From a checkpoint of a small multi-label image tagger: 12500 steps.
Rows from block 2 of a small multi-label image tagger, named by matrix and row number. Rows with one number within an expert belong to one neuron, the router's apart. Each number is 200 + 40 x the weight over its row's rms, rounded and kept within 0 to 999. All counts start at 0.
Before each expert's rows are labels from the 100 images, of 14848, where the router gives the expert most weight on average: "peak on" is the class under the peak. Only what is clearly more common there than usual is listed. The data: analogue clock faces.
# router: router (model.blocks.2.mlp.router.weight, 32x160), inputs 0-159
# up: expert up (model.blocks.2.mlp.up, 32x160x160), inputs 0-159
# down: expert down (model.blocks.2.mlp.down, 32x160x160, transposed), outputs 0-159

# expert 19
peak on: face
router.19,239,253,176,240,175,187,232,178,159,161,186,197,182,189,226,219,165,246,267,246,160,186,203,181,227,181,176,135,175,147,186,182,238,268,247,143,189,228,258,206,165,271,170,209,234,243,162,149,133,186,290,178,222,219,200,174,181,248,200,252,153,154,259,187,217,221,225,150,137,206,210,158,244,190,276,260,196,130,258,168,160,144,175,259,179,142,197,200,233,144,149,218,166,258,175,242,245,201,140,170,199,295,246,202,168,203,167,214,219,227,190,141,235,224,145,194,176,181,232,181,229,262,251,186,156,199,199,151,190,162,275,246,221,171,216,87,215,153,249,201,242,225,225,188,246,231,176,232,279,91,198,192,182,218,140,198,214,217,164,172
up.0,164,265,204,234,173,137,113,217,256,218,219,163,268,193,157,137,247,194,177,173,167,203,131,179,189,237,304,243,224,260,245,253,147,165,188,246,178,259,176,167,210,169,190,244,240,198,221,176,185,220,228,200,152,179,196,244,233,197,252,98,243,237,132,221,194,152,222,301,185,181,164,241,197,186,178,171,267,201,206,134,215,223,252,163,168,211,193,169,164,211,290,219,208,169,202,231,169,192,212,156,218,148,189,180,246,180,178,190,213,182,271,158,175,145,115,250,261,216,175,213,214,242,157,167,174,206,199,227,221,191,203,201,170,150,228,140,212,175,143,221,251,174,291,211,168,231,236,244,161,184,139,283,125,154,197,206,180,187,155,241
down.0,250,145,210,189,296,275,103,194,245,205,206,235,100,200,198,306,291,111,175,193,245,175,170,228,197,182,198,223,229,248,162,211,153,195,172,188,107,203,140,150,189,224,190,163,252,212,207,212,288,202,165,113,215,161,155,192,222,182,209,191,162,188,233,273,183,246,223,210,227,239,214,172,197,187,114,187,190,148,267,196,195,192,238,144,210,146,220,230,192,212,206,227,205,210,148,282,218,190,144,234,263,155,200,208,228,193,211,182,203,172,176,147,166,147,217,222,154,216,205,133,189,204,230,164,199,158,205,160,161,118,134,233,196,127,155,193,205,209,180,219,240,254,265,196,255,254,150,166,224,229,250,227,176,191,177,210,185,167,186,217
up.1,240,220,197,224,161,208,235,164,168,237,143,208,118,205,176,167,246,173,203,215,277,167,167,195,237,232,201,170,215,188,173,195,101,147,164,252,207,204,181,72,243,137,207,306,212,233,183,155,261,202,220,228,229,143,231,229,125,205,256,183,193,215,156,188,218,205,105,179,183,239,198,207,207,196,235,248,220,206,185,164,250,149,263,203,203,134,149,125,227,261,287,208,204,211,209,199,230,122,185,162,183,163,190,202,244,240,256,218,254,191,170,223,219,160,222,196,266,111,209,256,218,247,254,183,215,211,182,156,173,214,175,139,185,249,215,184,153,184,165,174,200,164,261,170,217,156,243,217,230,211,168,158,208,149,167,211,199,116,185,278
down.1,179,257,198,197,225,190,241,238,221,251,142,156,197,123,177,139,238,219,174,270,221,266,205,208,259,227,163,249,124,218,275,249,235,166,125,193,204,194,184,242,195,142,218,152,206,60,187,128,194,177,257,197,246,176,183,264,204,216,202,139,234,179,227,264,158,198,176,171,178,207,267,260,201,168,218,168,202,244,160,197,238,231,152,238,204,164,179,239,247,193,208,193,153,237,193,158,215,167,218,188,253,226,182,216,224,233,222,155,213,199,171,254,225,171,154,210,180,191,197,243,186,220,166,268,187,195,167,257,191,313,142,187,220,276,226,251,177,180,281,215,202,107,227,176,187,185,154,185,164,268,141,171,124,170,198,165,187,240,215,235
up.2,237,284,269,169,213,204,186,242,185,213,148,218,185,126,273,255,164,209,190,216,216,201,180,223,224,172,182,149,216,161,270,128,187,160,236,239,244,168,170,190,233,208,227,210,191,254,242,170,223,157,224,260,159,165,277,206,136,231,188,173,205,192,189,192,254,248,193,115,179,146,217,155,322,198,193,188,191,150,213,214,268,193,188,202,276,186,165,163,242,187,195,212,204,141,251,140,178,199,195,226,168,178,188,200,208,234,240,219,153,185,235,218,220,142,272,135,131,221,227,154,162,211,255,199,243,160,251,198,198,281,170,122,280,175,175,183,184,202,211,132,169,194,151,208,148,167,239,191,184,177,180,194,249,123,235,237,265,99,195,220
down.2,223,177,100,267,160,166,256,201,247,176,210,166,209,134,169,130,204,211,160,193,239,273,206,252,232,178,200,214,195,183,188,214,273,189,146,215,206,260,271,279,202,186,209,267,240,144,166,173,219,166,167,170,161,200,251,183,198,205,203,87,245,183,174,224,221,228,166,173,190,157,246,232,217,186,228,231,188,231,222,213,241,195,250,222,160,246,213,240,210,214,237,113,175,224,171,207,149,151,299,233,237,268,194,216,122,150,235,205,227,174,245,171,252,204,152,209,230,225,190,176,203,215,255,150,235,164,179,155,248,265,205,184,221,209,304,187,251,171,257,197,117,211,164,162,133,209,239,212,251,196,221,214,206,156,225,185,134,255,153,248
up.3,204,184,228,162,158,231,293,238,121,239,180,210,207,182,299,214,204,177,210,220,181,134,210,189,175,154,178,263,218,236,258,218,222,159,169,224,186,208,194,203,214,204,175,154,159,171,268,210,246,196,146,201,151,243,243,254,245,230,202,205,219,135,194,226,218,253,204,149,195,155,164,195,202,200,167,98,230,183,246,104,222,339,177,226,175,259,182,210,289,207,150,175,146,140,227,173,88,211,261,231,242,182,222,229,173,206,236,187,228,216,179,166,200,122,204,179,189,183,252,195,174,179,201,209,156,222,196,232,198,228,198,137,173,186,207,209,174,153,206,205,188,226,154,231,101,172,181,297,223,236,158,153,196,157,213,176,255,262,216,187
down.3,185,215,233,255,191,234,244,309,163,250,210,158,193,173,163,172,130,177,156,168,146,170,273,292,166,212,230,240,266,212,236,239,176,166,216,281,200,219,146,181,137,158,206,240,245,239,175,235,238,156,155,149,200,194,205,146,197,138,161,174,270,218,221,212,204,199,166,244,184,138,229,214,218,259,223,242,139,209,165,250,232,215,255,228,124,248,243,191,204,184,171,114,186,204,179,166,223,179,239,169,220,243,72,200,170,188,239,191,211,239,155,192,194,222,176,182,244,284,197,171,172,241,218,177,211,174,232,141,214,128,189,178,242,194,183,217,208,207,153,153,156,192,154,162,167,234,248,289,211,187,223,166,224,198,230,295,155,242,197,209
up.4,126,187,201,222,204,134,154,191,183,262,190,190,165,145,219,143,186,210,236,181,234,249,126,182,173,275,224,234,223,184,237,278,254,151,130,196,173,177,212,210,213,191,289,174,201,225,251,148,230,191,117,151,216,183,235,250,167,167,277,173,220,208,118,153,147,169,260,164,115,214,218,207,145,203,203,183,206,167,163,112,170,141,202,219,180,211,236,245,120,184,228,194,262,133,175,321,203,179,178,178,127,243,223,243,191,192,174,205,252,191,175,186,237,254,204,220,246,218,165,162,183,161,169,224,124,229,189,212,218,206,246,260,245,167,229,176,208,169,243,258,213,240,166,130,202,198,190,178,226,207,157,209,208,187,272,212,183,195,128,211
down.4,212,180,255,209,198,222,110,195,204,222,194,161,214,228,224,235,193,228,153,182,228,187,184,201,204,187,206,275,205,243,215,202,143,149,197,282,226,130,139,151,175,191,264,248,251,236,176,246,185,159,271,98,249,256,156,200,215,204,139,208,157,268,167,230,253,81,163,215,149,206,211,229,205,211,176,205,149,187,169,165,147,195,229,202,179,179,172,171,257,249,265,241,137,232,232,229,228,223,138,188,223,151,181,243,254,181,169,181,292,170,190,148,164,247,242,129,174,245,162,210,198,177,155,155,181,216,169,185,102,183,265,211,229,199,245,217,152,195,268,226,216,208,218,220,164,249,237,190,210,258,249,199,171,177,193,205,188,182,221,304

# expert 3
peak on: face
router.3,213,200,270,193,158,201,146,249,245,187,189,169,241,132,200,246,187,171,150,237,185,148,213,211,273,154,251,131,196,200,219,168,265,159,275,145,263,174,137,157,226,248,111,241,202,224,193,229,212,211,135,217,196,217,243,194,178,211,168,227,233,176,171,249,242,262,183,169,232,191,300,233,245,158,203,113,146,173,165,204,285,223,138,168,230,228,247,187,187,188,187,158,230,231,151,121,175,157,227,223,164,161,274,194,215,166,121,155,252,139,192,94,171,188,253,188,149,246,204,210,173,233,196,210,209,223,277,240,184,274,235,240,233,221,218,233,183,227,234,181,194,191,157,217,184,212,233,148,153,199,185,144,210,211,153,195,154,211,200,222
up.0,195,204,200,182,233,190,222,170,193,237,252,193,291,224,190,201,160,272,192,262,225,137,234,199,153,206,261,345,236,236,259,206,204,205,108,234,159,257,136,206,228,208,168,208,244,200,143,204,163,160,284,190,209,229,193,140,282,165,207,164,165,131,150,246,210,195,178,192,164,183,160,230,208,236,233,254,230,190,194,111,204,184,279,228,194,196,220,217,249,197,195,175,181,267,222,224,216,207,213,151,185,183,247,123,160,206,243,158,163,171,164,194,206,206,190,79,180,233,174,215,211,175,227,190,169,194,202,170,210,166,227,234,169,112,181,148,200,117,188,233,193,189,324,219,171,199,181,197,212,227,245,176,125,194,176,193,224,164,224,176
down.0,167,163,196,221,166,125,191,231,163,165,188,135,189,314,180,144,207,227,280,302,235,205,212,175,174,223,221,218,212,199,128,184,271,237,259,223,222,137,186,181,161,228,173,227,178,194,186,252,197,265,219,162,232,227,234,168,151,189,248,135,244,209,235,124,194,149,186,164,172,210,184,176,190,217,228,195,215,198,117,146,196,218,272,164,156,236,162,232,129,117,185,165,225,196,183,160,232,245,215,242,137,179,190,193,150,207,131,186,173,171,232,172,185,156,257,174,178,219,168,226,179,211,284,199,265,116,232,183,220,204,162,189,276,190,174,201,201,223,220,146,214,329,194,211,201,209,203,226,212,135,271,201,227,200,154,217,161,251,226,160
up.1,234,214,163,249,167,247,176,167,219,228,189,234,245,146,120,171,238,147,125,181,184,245,215,195,182,160,198,135,228,192,150,249,250,187,207,218,193,192,185,214,204,167,231,250,153,202,219,152,204,209,267,247,234,157,130,213,167,261,196,235,223,204,173,160,149,200,212,257,231,171,184,182,257,118,196,216,219,271,181,235,183,225,230,146,254,210,202,186,212,189,160,181,156,191,212,185,208,303,175,98,172,126,209,225,221,194,246,196,190,173,186,188,191,237,170,254,188,127,178,229,155,220,257,158,237,209,236,129,228,151,116,141,146,294,181,149,203,253,180,147,237,164,191,236,257,235,184,208,128,265,139,179,233,241,225,212,254,275,150,215
down.1,251,215,182,167,148,175,172,230,206,135,200,213,228,183,205,257,275,208,271,192,230,181,224,170,243,198,291,270,205,249,236,249,216,189,226,276,107,184,236,234,197,199,169,195,187,207,203,185,231,191,260,228,167,173,267,259,220,186,209,253,153,171,264,299,264,221,165,241,229,178,143,157,196,166,285,224,235,233,217,251,234,194,229,264,229,202,226,142,159,211,164,249,262,193,262,172,198,216,137,129,233,147,225,222,198,176,172,170,188,258,189,126,206,221,209,223,175,195,223,197,163,155,212,138,229,239,174,130,166,180,163,217,162,234,129,144,144,170,159,242,140,155,174,184,148,122,178,180,196,246,161,212,195,189,197,140,171,140,233,228
up.2,201,227,187,184,167,225,313,260,83,183,240,198,179,201,244,211,169,225,249,242,131,146,208,161,183,228,140,209,174,138,147,215,256,239,185,221,201,197,227,209,204,139,156,238,184,215,112,228,244,241,186,243,165,193,241,202,201,164,202,138,181,252,209,190,222,169,184,206,186,238,203,175,212,217,210,230,199,130,248,197,203,184,225,329,234,136,183,203,239,243,197,175,180,131,174,186,187,159,223,239,242,203,183,133,211,176,239,180,196,209,183,170,162,233,225,208,266,125,301,147,165,252,251,192,190,183,156,179,117,199,227,198,183,191,261,291,230,160,199,213,207,227,166,250,220,233,135,232,254,180,208,202,214,179,116,149,202,128,222,143
down.2,136,192,176,240,196,150,290,204,215,214,254,227,200,276,223,245,121,185,199,146,241,189,236,234,154,266,232,212,181,175,193,247,199,203,192,116,166,191,235,165,299,229,131,146,213,208,296,206,191,267,203,200,211,209,234,184,157,204,138,165,149,187,201,164,176,198,203,139,225,238,150,107,204,174,161,163,221,262,182,200,178,224,172,206,144,199,182,129,219,147,230,179,195,137,138,121,180,234,221,196,200,199,189,176,231,156,248,177,256,189,222,269,263,126,203,236,184,239,229,276,247,167,190,207,208,149,218,237,233,197,126,185,236,185,200,197,166,202,152,224,180,213,167,188,185,192,280,149,134,215,214,159,142,194,174,282,222,239,161,138
up.3,222,251,218,257,190,232,251,140,197,119,194,228,171,178,208,189,199,129,173,155,176,165,192,137,210,165,179,184,226,150,193,207,206,156,189,143,215,176,134,198,263,144,147,221,145,237,88,194,219,174,204,210,265,191,174,195,326,207,179,259,163,203,263,127,241,267,145,187,195,230,197,293,260,254,141,153,189,148,253,195,207,198,198,215,211,182,201,209,273,216,177,163,189,158,252,158,212,262,214,170,164,220,208,268,193,225,162,248,244,204,168,199,147,216,190,263,225,203,188,202,193,247,152,129,201,223,202,205,167,158,230,193,121,246,172,291,162,191,244,136,200,181,222,261,233,229,167,189,170,208,231,246,251,160,208,234,188,146,237,169
down.3,232,161,184,211,193,206,228,192,211,142,204,252,249,309,154,187,181,193,196,209,252,191,163,166,186,167,200,242,169,158,235,211,201,222,290,138,154,264,201,200,244,207,167,202,223,195,208,218,244,212,182,213,214,173,296,196,192,234,147,177,177,237,204,165,258,204,262,180,156,250,112,202,181,158,165,145,275,129,170,200,231,207,170,142,194,211,188,184,204,135,179,167,207,165,248,212,178,262,144,158,204,173,200,108,282,233,224,253,202,256,123,174,274,201,257,265,265,218,188,243,246,247,188,187,152,230,244,139,115,154,141,161,228,200,183,213,226,211,184,196,230,199,132,214,121,257,223,175,227,203,152,224,246,271,252,201,224,214,220,187
up.4,137,145,151,185,122,228,199,247,171,286,228,190,176,186,176,218,185,246,226,170,204,227,238,176,158,215,167,208,206,241,128,190,230,204,239,117,207,145,189,242,215,208,234,171,208,149,259,165,142,197,186,187,142,210,202,190,117,217,191,112,284,210,177,240,232,172,158,229,203,238,249,195,268,183,183,179,166,189,161,205,206,254,222,262,194,223,237,157,112,179,193,265,183,241,175,283,130,229,177,184,311,221,168,172,216,225,171,204,137,209,261,265,243,225,211,175,162,210,174,247,219,182,183,166,181,222,214,164,228,214,166,171,230,164,196,276,230,228,192,166,123,185,206,182,279,164,243,145,246,244,166,203,190,231,158,134,190,286,161,254
down.4,142,262,224,118,225,202,187,201,206,176,217,201,199,180,204,211,228,237,213,128,219,185,165,156,194,107,183,157,190,223,232,209,140,145,212,189,192,127,189,232,210,217,185,205,203,197,276,255,206,204,274,220,166,208,183,292,133,129,249,232,194,220,257,189,198,141,151,179,207,174,246,119,189,206,201,253,193,196,172,206,182,197,170,200,148,155,223,115,255,199,195,231,146,216,131,173,261,168,173,261,319,209,259,175,195,220,196,154,234,171,252,187,180,247,182,224,145,237,208,250,190,191,226,186,202,191,218,166,160,230,232,290,190,210,222,166,178,181,264,315,244,135,248,234,245,216,182,176,225,210,103,173,172,185,185,174,255,227,270,208

# expert 27
peak on: backdrop
router.27,147,194,183,205,157,226,172,194,163,216,204,183,242,235,153,264,180,223,244,247,257,152,226,204,143,221,157,149,208,249,266,289,271,249,198,229,244,94,211,241,171,166,213,172,185,167,215,177,153,201,237,125,197,218,187,178,181,186,243,158,224,182,195,192,209,197,259,222,218,159,203,162,253,205,201,299,155,163,128,170,216,163,229,199,173,238,174,199,209,163,217,226,174,205,147,211,120,211,195,241,164,180,216,208,149,146,281,192,256,165,207,188,275,157,141,210,120,223,167,169,218,168,222,163,206,172,247,215,215,175,258,137,270,265,231,183,162,241,160,169,145,240,277,223,199,246,202,222,244,205,219,125,255,295,217,253,225,236,244,225
up.0,209,199,246,210,185,233,210,187,180,226,139,288,206,207,164,160,238,135,227,222,243,172,137,161,145,278,147,216,287,187,219,175,228,239,211,159,117,201,185,197,184,180,190,173,183,276,193,216,145,193,248,233,224,205,152,178,250,160,207,166,250,226,176,214,163,219,218,194,164,207,240,212,227,156,206,231,267,194,265,146,203,236,273,195,205,217,179,199,215,188,212,217,195,196,154,216,159,234,129,262,215,262,267,223,156,230,207,216,205,219,178,188,245,199,200,244,160,163,203,264,206,174,215,174,269,157,193,149,223,126,189,243,178,224,217,239,240,76,151,177,144,233,276,295,114,227,151,225,174,191,256,178,114,218,188,220,250,253,225,126
down.0,226,244,113,233,200,194,154,172,162,146,196,212,211,214,198,252,135,180,202,177,189,171,231,186,154,253,179,152,265,195,163,232,183,157,249,209,226,265,221,155,152,221,164,183,203,171,187,172,220,269,106,126,263,108,178,127,218,281,268,222,147,164,258,267,163,199,212,204,202,177,154,248,187,181,181,238,207,233,242,205,211,168,182,189,229,246,209,217,258,235,180,246,127,193,242,175,167,108,208,174,241,229,166,192,219,167,132,198,216,238,226,220,199,244,310,166,222,312,156,213,191,222,188,171,219,238,196,167,155,178,188,189,260,226,197,172,169,243,195,223,194,243,251,228,194,245,242,204,196,77,153,183,158,183,167,215,195,228,231,176
up.1,203,226,143,262,239,143,240,150,162,259,243,223,159,216,201,180,238,172,225,137,252,220,235,187,151,176,114,213,209,181,189,208,271,156,136,260,222,191,191,285,236,144,187,193,175,189,231,229,197,160,178,193,174,159,200,252,248,128,229,199,262,149,197,182,191,225,176,243,251,230,148,232,123,275,185,229,178,229,163,258,194,171,176,203,162,226,209,167,237,229,164,121,116,265,204,186,169,149,157,206,239,214,177,296,181,173,178,202,260,247,220,240,251,143,190,217,212,232,228,194,175,144,223,140,171,185,199,306,236,221,242,153,157,206,221,205,117,137,166,204,165,225,213,146,192,282,200,243,173,197,249,200,265,242,223,208,189,161,214,182
down.1,209,251,204,160,190,277,149,211,160,192,226,197,212,179,214,144,214,189,229,198,145,165,253,202,172,175,237,209,212,203,205,236,223,205,139,256,202,288,235,219,199,175,221,100,195,246,204,180,121,206,227,173,169,258,244,134,135,207,179,188,238,190,160,194,188,186,137,154,268,217,222,262,228,197,177,191,100,243,264,173,169,189,277,217,179,108,211,229,135,251,205,258,246,191,234,253,170,196,238,165,177,206,231,169,258,256,257,256,181,180,211,197,203,160,280,231,239,169,227,234,292,285,269,241,175,168,101,194,182,238,242,227,193,236,205,167,260,220,139,165,200,156,181,225,176,183,197,160,205,213,225,149,218,260,180,246,207,186,166,169
up.2,300,207,174,155,158,169,204,258,203,220,200,168,180,140,287,193,201,177,113,225,109,191,207,235,232,186,280,246,157,195,179,159,168,220,206,178,195,176,247,159,157,230,161,240,203,179,184,225,157,227,154,217,194,226,254,260,140,221,175,160,197,235,264,210,185,211,214,180,182,224,241,200,132,216,168,229,221,227,247,221,171,214,179,206,199,167,231,144,243,226,212,167,191,168,192,184,224,114,217,165,242,282,208,213,151,233,220,261,210,271,206,137,312,182,167,133,187,216,162,175,229,208,129,196,252,239,178,213,244,202,269,178,169,157,230,189,221,208,198,251,293,254,195,206,279,168,126,122,193,136,151,189,179,218,183,229,232,130,190,144
down.2,211,199,293,229,222,259,225,217,220,124,155,208,242,199,226,166,181,111,211,175,232,219,139,192,249,256,166,227,204,201,152,174,136,217,168,159,230,141,288,186,232,174,185,278,175,219,208,164,255,215,175,178,173,192,221,253,157,174,219,198,243,209,168,229,233,269,213,205,182,183,231,215,161,207,225,215,238,154,208,265,249,232,151,138,176,215,136,171,173,200,252,194,142,184,203,185,166,211,157,229,164,157,83,93,203,262,225,187,233,152,151,206,252,178,167,181,223,185,168,281,159,171,192,262,189,203,198,151,139,282,232,154,229,242,220,211,134,229,236,187,232,247,199,240,173,255,114,166,164,225,251,193,217,159,208,203,217,243,269,232
up.3,214,149,189,173,196,151,160,256,295,201,169,169,214,135,216,215,240,226,182,204,229,176,231,171,211,140,250,180,231,164,150,239,245,226,255,194,250,184,222,214,199,231,171,185,195,246,193,200,130,219,273,198,223,296,251,120,191,198,284,197,209,229,201,217,226,229,249,227,251,257,254,191,187,174,231,225,141,221,183,235,225,228,167,158,220,213,247,175,101,172,238,214,236,234,289,239,188,189,184,180,153,179,258,243,211,183,130,174,191,226,176,178,162,231,152,233,233,182,205,204,250,233,168,166,218,224,152,141,198,166,166,241,236,208,161,181,248,222,214,288,195,162,213,233,212,147,85,188,252,136,129,253,135,279,251,181,196,180,191,131
down.3,211,174,172,178,179,192,246,147,163,139,212,177,191,231,226,198,171,106,234,219,236,188,189,231,255,177,205,254,172,210,214,189,204,158,220,217,188,203,237,257,115,210,320,159,116,208,155,233,232,225,241,190,151,194,175,189,234,211,190,185,298,250,196,151,222,216,180,232,229,152,160,174,181,271,197,259,179,211,185,119,220,196,228,229,197,183,189,193,159,111,203,215,183,161,206,245,159,214,255,188,200,163,161,143,123,167,152,232,129,150,185,144,208,194,225,172,237,231,184,182,208,200,223,236,151,191,210,298,155,141,173,274,151,234,232,205,130,148,193,194,265,186,208,221,147,239,213,169,200,187,276,93,135,212,229,252,224,191,260,236
up.4,165,178,107,247,175,185,224,156,172,175,178,186,222,194,172,207,259,233,249,213,214,194,203,191,263,251,188,177,137,211,261,235,166,176,255,231,224,212,154,156,193,226,143,161,174,158,193,239,250,195,220,187,150,183,237,258,247,251,237,255,174,156,176,220,139,258,255,218,140,295,147,170,222,175,183,198,252,128,247,207,165,200,185,183,161,200,162,189,256,216,197,179,176,209,156,266,200,148,172,215,228,157,320,229,217,192,227,276,223,142,221,238,255,168,144,197,154,154,192,171,226,224,219,232,249,163,124,155,165,198,226,233,188,164,198,156,217,153,187,194,246,105,188,131,226,228,181,178,249,142,168,241,191,163,124,143,270,232,190,153
down.4,181,212,236,246,212,207,238,183,248,147,224,139,230,212,197,223,99,222,206,200,113,202,206,184,234,171,190,170,193,171,218,217,207,207,158,161,210,173,236,189,177,204,203,279,186,137,186,177,187,213,171,214,180,239,148,206,201,193,153,214,247,173,194,219,156,172,211,206,216,243,184,154,150,205,210,174,269,269,170,205,177,221,192,213,191,196,198,171,235,235,158,210,252,259,161,145,221,268,226,123,241,320,209,247,159,144,188,152,266,237,212,172,154,111,138,180,190,221,147,284,227,203,119,275,164,300,252,173,165,297,185,227,188,222,253,215,208,253,227,259,148,235,239,250,158,219,158,171,181,214,157,216,109,226,177,152,239,180,204,241

# expert 2
peak on: face
router.2,127,182,178,155,179,230,215,154,216,189,273,215,145,166,180,187,209,241,247,245,291,154,199,120,131,261,183,238,261,155,193,128,236,203,199,177,183,125,194,260,214,217,220,211,257,206,231,113,203,194,208,152,228,287,165,271,217,137,132,187,220,139,150,230,250,149,245,194,186,190,240,167,219,261,194,227,179,161,99,125,219,239,239,253,223,182,191,203,177,201,170,278,221,211,220,187,174,181,207,223,190,207,166,174,153,188,180,208,244,273,205,216,232,167,250,223,163,221,196,257,117,150,244,133,142,191,177,206,206,168,220,162,246,191,135,159,181,253,209,263,142,186,193,210,180,240,251,248,216,164,241,205,211,239,198,181,137,228,218,221
up.0,188,239,201,206,294,191,219,193,170,135,183,62,242,254,181,138,161,178,279,262,169,180,188,228,265,170,199,212,211,277,127,244,252,215,207,190,210,175,219,167,164,167,197,209,221,205,223,256,211,238,262,211,227,207,236,186,218,229,186,163,223,139,138,211,127,181,165,207,164,183,166,243,176,187,108,185,250,233,184,227,148,233,159,195,220,213,225,147,231,236,254,156,168,194,172,231,158,185,242,141,169,243,160,172,198,183,212,191,234,180,192,133,232,264,233,217,166,218,234,122,264,228,129,233,237,123,237,230,249,160,251,237,204,122,236,199,238,228,280,136,172,234,213,163,193,221,203,195,193,207,240,183,160,212,194,305,207,175,185,211
down.0,257,223,175,161,186,145,230,257,184,243,229,145,214,205,199,263,168,216,206,201,261,201,145,244,216,212,151,202,259,127,145,240,185,260,205,211,190,196,197,283,251,151,172,182,140,156,134,134,139,212,197,152,206,187,233,218,167,183,189,174,299,166,127,173,252,273,261,183,244,223,116,164,162,264,190,147,243,226,216,214,168,175,188,196,202,199,148,243,173,240,168,219,131,179,185,138,168,161,175,115,201,204,192,224,248,234,201,127,240,197,201,167,303,243,242,150,174,152,169,147,245,259,163,203,138,193,198,229,217,271,243,126,263,192,168,186,221,268,167,186,210,194,160,242,189,211,240,205,251,211,188,218,241,213,223,200,173,171,219,209
up.1,172,225,185,248,180,200,170,203,287,166,183,167,224,148,210,217,225,179,168,156,164,144,197,197,232,211,258,120,184,213,230,74,202,163,121,138,198,230,213,213,185,239,165,156,246,169,173,147,196,265,126,241,233,155,244,158,229,152,157,266,192,278,158,218,217,208,240,227,250,218,157,133,192,182,215,134,282,138,304,198,220,187,207,145,260,264,237,130,169,168,166,227,242,253,199,147,199,243,147,184,212,200,236,197,210,221,169,144,194,161,246,229,149,182,160,171,249,213,179,180,156,175,148,259,161,234,178,139,156,168,170,157,242,225,201,222,214,198,193,220,187,226,200,184,228,197,190,143,198,208,172,309,229,185,209,174,262,227,193,202
down.1,207,263,179,179,190,219,275,147,192,167,155,195,247,160,218,206,198,240,245,136,250,164,213,175,176,277,208,130,205,185,277,125,239,231,149,231,245,227,174,218,162,252,246,208,271,117,161,192,225,232,188,151,284,179,183,190,144,218,225,258,167,279,153,199,213,208,192,172,246,285,191,225,235,250,205,215,243,210,217,224,193,143,98,222,179,186,105,232,237,259,193,212,173,144,172,157,164,174,207,226,182,210,166,263,218,208,164,203,222,139,201,211,224,221,210,224,191,182,179,161,255,169,195,161,157,168,145,112,206,174,227,230,261,213,126,272,156,195,166,181,195,202,187,146,172,231,139,182,238,176,204,212,283,221,273,217,171,177,255,197
up.2,313,207,213,236,182,178,238,166,259,237,126,217,204,127,152,148,256,203,169,218,171,224,132,255,213,130,202,164,162,232,243,225,172,160,220,252,179,252,161,183,189,191,227,282,140,183,199,191,225,225,236,241,216,127,226,208,217,196,218,146,196,250,169,121,236,158,195,219,136,217,182,215,192,132,241,205,204,191,287,284,200,213,153,205,275,83,224,182,238,200,206,176,145,175,219,142,158,176,145,157,197,148,189,193,148,275,188,189,281,192,231,224,126,204,201,166,211,157,178,144,255,191,115,213,204,145,204,192,186,170,228,193,211,202,246,205,147,186,162,156,277,230,209,194,181,202,214,270,152,224,177,189,183,155,185,236,225,205,231,194
down.2,221,200,184,197,207,148,262,225,281,195,223,238,158,183,149,247,113,263,142,227,182,184,269,170,229,236,189,240,234,249,174,269,231,191,224,223,217,223,135,243,182,157,186,197,295,169,210,178,233,162,181,160,203,239,196,223,225,251,173,169,107,197,212,215,152,210,184,148,245,195,143,156,190,250,198,253,263,193,201,249,234,189,156,214,236,180,135,179,158,199,210,198,124,205,214,213,266,241,148,211,274,188,249,166,216,217,207,189,189,107,171,218,121,156,115,142,256,164,218,210,232,218,236,225,226,272,147,180,225,161,171,214,221,175,133,196,193,236,135,206,185,250,268,202,195,242,146,158,166,280,123,214,153,211,168,163,231,194,182,179
up.3,197,205,242,275,244,249,237,227,126,255,192,179,186,223,211,129,165,189,224,243,194,208,181,212,231,211,215,183,194,238,230,179,192,196,253,229,170,137,151,170,187,115,257,192,235,200,292,256,200,189,249,178,118,210,225,190,172,166,295,191,197,135,227,147,174,175,172,191,159,167,184,183,193,225,170,139,294,164,177,219,166,244,177,189,204,247,126,185,264,253,136,174,102,208,184,167,179,171,154,202,195,169,150,187,182,273,292,225,153,199,182,218,238,220,234,172,133,176,213,259,218,225,199,220,255,162,232,190,189,120,177,101,247,159,185,208,132,262,212,176,226,250,199,264,252,186,203,266,181,188,219,151,180,188,217,201,182,207,134,192
down.3,222,229,272,171,161,125,168,233,279,191,199,196,169,178,194,213,283,151,138,149,193,193,257,234,188,271,159,241,258,195,158,144,245,215,177,138,232,135,209,233,195,224,206,144,147,158,254,128,165,214,218,197,164,218,240,219,181,150,194,255,231,150,203,226,237,227,218,290,278,256,211,239,189,135,176,175,290,219,200,168,186,203,175,228,219,97,156,199,196,268,196,262,231,204,198,153,153,241,202,145,213,205,198,203,252,226,142,181,184,195,208,209,282,214,251,201,166,184,213,172,222,196,202,228,167,225,189,252,214,210,185,128,212,184,211,285,206,233,155,194,195,160,162,239,177,109,210,223,181,288,204,244,158,220,188,287,205,240,160,185
up.4,204,267,190,218,165,221,243,201,193,247,206,173,204,208,168,137,234,190,183,237,178,235,211,203,257,193,275,191,231,197,172,157,234,243,199,84,148,242,250,181,235,209,186,205,157,186,167,270,205,165,242,229,166,184,172,131,240,136,245,206,240,208,153,265,235,286,183,292,266,143,167,258,198,194,251,237,222,203,205,185,183,159,204,126,210,199,167,262,174,192,220,188,253,207,177,165,277,252,186,177,172,203,166,220,195,179,255,221,220,183,214,192,235,186,228,153,131,149,179,213,224,173,237,160,148,214,246,214,266,149,165,219,165,224,177,169,178,229,164,159,224,243,245,136,135,212,291,216,159,266,219,224,170,258,143,183,327,184,201,155
down.4,205,186,201,148,127,266,201,201,280,141,219,246,240,209,229,173,184,190,225,241,228,298,179,243,236,154,308,246,178,204,160,204,223,208,180,263,205,241,271,190,199,197,268,210,237,177,210,152,212,224,188,189,199,189,185,209,220,182,200,189,220,134,130,175,307,171,180,139,209,227,189,171,227,253,176,195,114,203,189,204,242,251,261,193,165,165,261,176,115,102,132,209,198,245,293,207,193,248,204,171,189,188,172,190,232,202,231,232,139,139,176,170,146,207,136,188,215,212,210,198,193,210,245,152,182,186,260,205,195,243,135,185,213,177,265,190,136,228,170,156,167,203,267,216,154,281,221,180,166,212,208,258,247,242,180,210,165,187,236,265